config.toml
arch = "vit"
model = "sound classifier"
dataset = "strings of digits, spoken by a formant synthesiser in many voices"
train_examples = 39062
noise_aug = 0.01
n_mels = 64
hop_length = 320
input = "log_mel"
spec_augment = false
win_length = 512
targets = ["number of digits"]
num_classes = 5
norm = "layernorm"
norm_position = "pre"
activation = "geglu"
mlp_ratio = 2.67
head_dim = 48
fused_qkv = true
bias = "all"
qk_norm = false
parallel_block = false
dropout = 0.1
inner_norm = false
patch_size = [32, 4]
layers = 10
width = 256
positions = "rope"
pooling = "mean"
mixing = "mixup"
loss = "cross_entropy"
init = "lecun_normal"
residual_init = "scaled_by_depth"
optimizer = "soap"
beta2 = 0.99
lr = 0.0023
beta1 = 0.95
shampoo_beta = 0.99
eps = 1e-08
precondition_frequency = 10
max_precond_dim = 1024
one_sided = false
adamw_lr_other_params = 0.0029
grad_clip = 5.0
steps = 13100
batch_size = 128
epochs = 42.9
lr_schedule = "cosine"
final_lr_fraction = 0
warmup_steps = 260
weight_decay = 0.4
adamw_weight_decay_other_params = 0.05
Rows from block 7 of a small sound classifier, named by matrix and row number. Rows with one number belong to one neuron. Each number is 500 + 40 x the weight over its row's rms, rounded and kept within 0 to 999. All counts start at 0. Numbers have three digits each.
After each neuron's rows are labels from the 100 clips, of 14976, where the neuron reaches its largest size: "responds to" is what is common among them. Only what is clearly more common there than usual is listed. The data: strings of digits, spoken by a formant synthesiser in many voices.
# gate: MLP gate (model.blocks.7.mlp.gate.weight, 672x256), inputs 0-127
# fc1: MLP up (model.blocks.7.mlp.fc1.weight, 672x256), inputs 0-127
# fc2: MLP down (model.blocks.7.mlp.fc2.weight, 256x672, transposed), outputs 0-127

gate.282:558503495513573537537578479570468483515535534592453483528532527501463417492505492495473446473487536588486539449526452434567507413480480517532489445513533506470493386568496573470505471532523456442491512495540513489535521446517484516528577506518494489477509529520417548509564547454526548525482515513408402486479507443476539475507506542541513509493491436544585472556539450443449588451504
fc1.282:429514545499505470467531633554442462392496499505528520502497511472481495460414458536411518479481554571488499456506392488471517481529573555482581485517576479505448473447525536532464491509471527472467533487548467514494462489488503519549533472487472525484442484522498493406543496534410532474484526514448494490512497469506553487513526547424431550501563515572440454505521571468537534515513
fc2.282:425483546467428463473510560553464427466486516531503510570514528472512506451441468518450515456501523537516498396546412536463544481585501474443520504501523507514469499441551472510472489488467492537482538503577446502566370515468485494547520513469512520536449454469492566398563552494448514507432481497533512519522508517549565502476525475456463536513523489553457488451486581412535615497511
responds to: mains hum

gate.315:456458454436483475513560423519533536466544509475576496526519511492523502546506492510533456449540516453457529458532576495518510555504499545539448523438499497524500521433424479525506473468527442491488468540465453539518417510473543596483481535505481587473480552406513508471440574514541487473595511513492533515428503503560523560530556469549536484515499546484483543474509512486508497455427
fc1.315:463621534478526403500473479508491502503437483508506511487515484512547511550427451523554468459541517525513466469568537517480560521456552525527468424499500534533467514461544523592533509459525529523475560519548568518531398477435535533524465527482456496499457539525502539496424452512571510493586539582474494426459499497511536484568536491453522500500496549438462569497434473529483507540516
fc2.315:455564461484489445520447491488455480473474491591525454493486540526488498514539517469521499610565506545473500476570426529508517436522520476520450470581504616489500523503548519480538439493494492473547493448455488418503514492548456579530543525552430499408507490501491524466480401486513448499488498450501509484477539472520446476526567536470523462546532493521467498549467476521462429538546
responds to: "zero"; number of digits: 5

gate.436:489475537520469608483517496503519460476494462450475447436491492487434549524491517539476475477508547518540509490494489408468389519506506516459522461554594524556528450496478532465505515496514560534503567545431511475451499521485532461477484472514505482483467530498453576473521506489410528494493498490500468530524485469482427497503451502527388478481459496569499458533500537559487487492497
fc1.436:528460519497544517574497511496541577510508479521520496552488559496508469418523422481485444514491493466485519462495562495522601498577484424521498531462453435481442547445496457533545451537417496464468443453510528508512470547569461501514522485463572491528529464497536456470466449444523488556539523541473531536511524471472554500508448505436494537501565492460533601488458560459520485520478
fc2.436:499486521559570572484448484468464498522524564496534448507489511509456499497582452445512579566519499542549482514469511476461420513527488502457500459461507494481532485510468462492494504494549542450474499463502564491548519448514548475465501461504460464473495443505510523446498474514492534495448508489557516571538458501522530511433475581592519429527515510477438512576517477469565577516448
responds to: "zero"; last digit: zero; first digit: zero

gate.56:462435498472513558546442496507436513503517451575514559537515485477534530566503518394496500533428536483498509455448539586523476491473454510502487512427517588574559534553470444572512548577414471515523491486484516489539527527482537535470519504528453478524521498541574471504481445470556537478468604472487510512507484435473506454532527481472496576526473529441501441469461516556560503506551
fc1.56:495547475479449463506491461479516519501530553501516430466448540528446502498532475523529489492508468562522444546560511438446455530541435503477551531529497444453553487497567431478475479452515532477414526518465506470480432411536484465542487530536563556468483535477440483502573487530511543516500448510428474570463432542541480569421479559470514479450558529526562488457525538502488482498513
fc2.56:468464469476495454471516489459482464473514458445474569422531531524471416458487522465461511436499500470531441482497453544505509517458566562484466416436522529553533490501475556542492465530469428512520476372516529541482524505521414533483440409478451450448475436483498499515482514601512579514489564476492470453555495455490495480591469498546522578501472452463421561496535475513470492574510
responds to: reverberation; "one"; thin (high-pass)

gate.64:548534481540458502486585503476472555482523488466447537494502435552528493526468457440502421553496515519525529573529482555472510514532494489438424589487498518530468554541529484497460481503513509551424487417544483525512524490439482524533495503547524540511510525407516520438495417498540479520546508623518572441520504536534407502554479424575559476473501464482576439517495510443414427439521
fc1.64:541529486539504438538493555494534550450569412482463506436511554466520460453548463579487477525545486614537512546513465524486528458518501468490502522539445515532512564503486595556479533468581551459554491571508497510525457463541494529530509476526505535542485502434517528426509466517493494571418472570530531464459513506501485500513512431521439475535523489474481494483498495480448519449517
fc2.64:477537517523575463497394542488515481515496516454499495416515559434503536524499470580543541471570485527498464475539520476463555455520528545596530476484428452469580453456490545501528490500505517464502563573491499457481562481493466565507485480508487460550472486445461506501513523518459537546444492483494463608523469474506510466443532501481415490522533523484437530528499504495562514536454
responds to: mains hum

gate.228:475472450521499473538548462508508495572485539523433538564477488474512443452526556490473467545450430541592532565522531518492445507578467524452556565455570519534467493516449456456439471486504519452495491446536476500469414539460463466486496473539522451491512508484473490448536504579468551384439525552510514447538524502475537552480481510523504536564553500552486563538494516521582497537499
fc1.228:554465517478458559507479484526469551536503445489563433452487524471520523524534505580532528519458576506538506496558522570531497492444521528459501467483563432484472530490454470510577519489465479517539523531447495530528519481561562531560560523498515519543461421472502499495444517453521487479462511482501460569515495461560503525465441507506460561497422498508452445508512440514477536419427
fc2.228:543474444430461484487513568470461518509539445444490490504530424523531523553562526572543456495414518512521526534503497462497509487481510562458569522560571434514509513505462427531533548503483528549451509472474482505511460461540486587472499445523440527467461541505456482506473519473503461454435553504518455486554450485529454574503495536425460550563462452531483496530497480603469500525530
responds to: mains hum; clipping

gate.527:538415526461498475464559461552540443476485467569485451479448498483450512468584555482452546478501502476502454541485516518553542509605480525629446512524509503495499491489527511437473560500520509460474490512438433475491505471469493460481490516593502466448497498475498485494525429518442524545495524452488511520553540420464560489503534470523523553521478519524511553503481507452546490504510
fc1.527:421536541512501563421490524447488505469597490518556532479518510584541464489504521480485449471489566510494493495457401551480415604490463461439523488442520496434413432483533525465524451459544487522470483604527527492533511487460467524451522401507505517473484542508452511522519436533451483500487516524480495492515504454491483502521432538476530440514474498502496506491508525455531461542472
fc2.527:410523492487504560436508509470513527519554532535507525451497512588516504503524476566495454434462551525513536538456399522501523544467492458441506473478556563452447485414552480435501471461475468510504463529548516478523515471493460479481514448497498575503459542483444512498545449555481471505514538502427456507559486476554454463529463532531482456523497500491508461511496466462555504516523
responds to: mains hum; number of digits: 5

gate.460:509523495525447514453496485504524491455531497508417572526462533527470417488507491580594474552518427509560507507392467461503527495578477579488518501451540445518470544537492523505525535465542496430409497484544482483576386435484504480475444531465502572501537476436503485500470522541496584533488500528492400522514507476552587529503505534399490503498511561514452593528489547531416436488471
fc1.460:526500485467549482507563483536524436527510409536476466482509493500514558548443460418433526461493535508475484558523524590496492568486536501516495519474557542511399501466503557504520438487445545547487499482521486493507551493510518518506486504517507499475471508498593551527487508500539438497508517542425572515420435524530451492500521407506462509436445503516477507540472516528470534486521
fc2.460:463470500583430452500468521453464509470431478452490515547508463494481430478492519513502417499529509543517554521467472447456609438482493587512536482438481443573541522517517514433517591536550535424443482517441427521563514487456489504472524559469480533488577460463476475489542485472511504436443486544489464520556520468514535482561545627478595482556534502516558490511565493538495508507519
responds to: mains hum

gate.32:575474446424512525500501444510543459502514463538528502489489529447458483423519491549490532481464573495490503465495489508491499468535539520539535422511557496459482439546531511562533496483463480442491457555419361523530520484487502479526509514540574499470501577496512499551469545516493522521519511477499480509570478489443536529520431426475566531442480516512435456478442526464480423451592
fc1.32:470485500472542582521483543528563439514533489524491539574507622469552520493559517524422500479458513502534493409442499455457540508455526515496518482508524496433460506473490549490480488536515505514485542521461477466485447484508496484474498514545480445511538488561492547530460452517538504464542560539474536443519471452527461521466524478439508545492430529485424437560512543535499452483533
fc2.32:488432516505541565502534542508568445555526515406490556477476517455483427552559449482480486448517478499554488464462465502504530526511498496498529411489484476486445501457537533502560470496515406476498547524477523463499466483473534506496581518535431469502537485513531502538498439511549483465471481506442426474520492456517491450490529454510495492463447536492433471468492501480471480540525
responds to: reverberation; pink noise

gate.545:499562503538462503495570511498556506510586516442466501490505539458510500484546531470490525425509427512516424392531503504545491461506499463539470512546455573465443502484463456507542497510490486492580549526541510488467547527501425528537539463519406538492531492477519436536446475535507475451549487522497474514544583489508481465547548460548517541458477440535593479496541480505526544550485
fc1.545:509447514529451492522479534468535494494513491486475510583569479487557534485533536488536459478495475544495470520502478397462500459511474511433507463461534530495477464540455468474434542487597478401464493491458500459562524510508517473572502465492475497522553569388507514485556526473479528542498475504534523501583496522483486550500451484496537536561484448482567420496481489560511506486552
fc2.545:492529581471539420509479474478476535555584522488505476554582518511507514547491505541497451433475476539497499502543490488530496427449453518464486544531524456522546520587555526483474563474467509415491511503495520504568477500486503485481503392503445495498513576426518456458560501481473486487509503458570442501468493516463542527490501488537488505554458519428522437483514496507425450505498
responds to: reverberation; last digit: six

gate.216:497525402510502547539489483532521418547496496510485529442475390527429458509553525486504443519514563516453496573479483492515466535453521549482515562536555455576494571502426482525523535437585568557570510536599486482495533480556465487461468504444630525515469402478527481558458450459578563492494474540451511518467527552530534473548527449522475507423453459576548514551538499491530584513461
fc1.216:562488478480458547502532537459430526459460509455462465509498519517501550556454540509452506480509511540491469540433485499513505488549459512459469491481455555487483477503411481419485496478462523511483543463513478539498489524534532486500538408510399518472433519528416500476546419482409494491498499536516485441461523520579540509446498524496469443545484489465564481484490500467536511522551
fc2.216:469512547487526519544557486562564548485557530586518520543471550460536522510497522516532456511491477495603509452461458478523533440444549577517512533461540449521538522519571511532523422481519520512484547531507497545542485516502466506551480542527525525493516430532540462544603473560530463530475543510531368497548531503482511470445531464469517555495440434520530436508529520484493524468449
responds to: reverberation; last digit: zero; white noise; pink noise

gate.134:544428427618451455397476477528522419412437501463562459421509521525483474469585507553489418448501519446482528563533494530542523516461428523503475583522504494545473486482597584445518594501587464543516474451521536503498537517576505531518514544499497488478484537507490549508552514528508577564496488454549481546463470496522523466609412498557436509583473555435516515484498543483488540468512
fc1.134:502442577485556437531546519496511521539454479527499550501469495528546572596521502515465520498483452560511489496426523496436511471497569483468536511462523518482516490562426446516462421576452536475479476432548453537449531530450477498442503472468485538516465488467534459538516420508524485537510533528534506516466570499396525467494510489411540501440472465483551542452520468510480482556474
fc2.134:465513541503547489486512454513546502556520543470508488474461446488526513495501491526517586449441567494499483530604496461529454522413446499510529523516530453523498448481553501524533448477496485569473550531529467501411518502481428555501545538524442550458473490504475503525468508561477526460464539483559464475517455514515506543585506493593437498477454560524505516519490516481543501442547
responds to: "zero"; last digit: zero; first digit: zero

gate.189:505608554399471485505537531522464484465574487519470549496480486533528508554495482530433491475532490475579473561455543473472493518517489460494352492491529505514471569456487512532465482478476498486537465480530474514514499479541483503475485502466510476526442527531516538426468514536548526465524466488441459507430511457513505524522437530446514484456499542530516536375440523449453521557512
fc1.189:452594470466505486510587480509531469458535517467517487491513545444508526444463440413479501484452454424554458509475479457482424505504456466505434417448462492511508515523561538530471470466481504468491488522511437518505509527480561399554507547512496532537458493527561534453461490482450469568482500548513540545523527443515560546527488568459463532461518501517506497482515498530396471538494
fc2.189:469479444536561478497571474506483493471562571484488545485531558418476490583538480434562452557564562477527498486492475531527427536496481503523459568439472466464504576496566534481455519472429560466459483482459443492529472513498557465526471581527487532511468466495560484445469567536460499513475516535486554593590523475464469518473511485499429531487493480483423501547550512462440512496439
responds to: reverberation; last digit: zero

gate.217:560514506526481506524509474499510539466494543521427545543514564490456519505444562420510489490493537499514482477570527446495549558498498486587485503513455438454479570442564439468469459499490557459445482604508587518504513519502461537493547520495451492437476523514405488487530459491505503556517508495442496482517515491431526541527484471423525568483533536393484519484456522490502508525490
fc1.217:519567470499462480553542492481526463505506472472497478496458510504504466546453588590470497481485485549503514476583547420467448547508472534537539505464484539521513532419431574505456545525526426647514470487472516497453442487538429520499481481526442497483510532490437516561554432475484519516460533473569514461528502511406484495517429473524504476530571438477496422509483496538475544500471
fc2.217:479521467491496527512530600496520454530456509519523415519469466489452444523496463497510480490505526513517567549516618544518534465520492525513428475523492512452537493521436529365508472499499384558492514516556457503460475482530488499535451479503436481479454480516515484494444547502571519478542545519515457506522534511424466515426517493617517531521476530459606546546431498479495482484432
responds to: reverberation; "zero"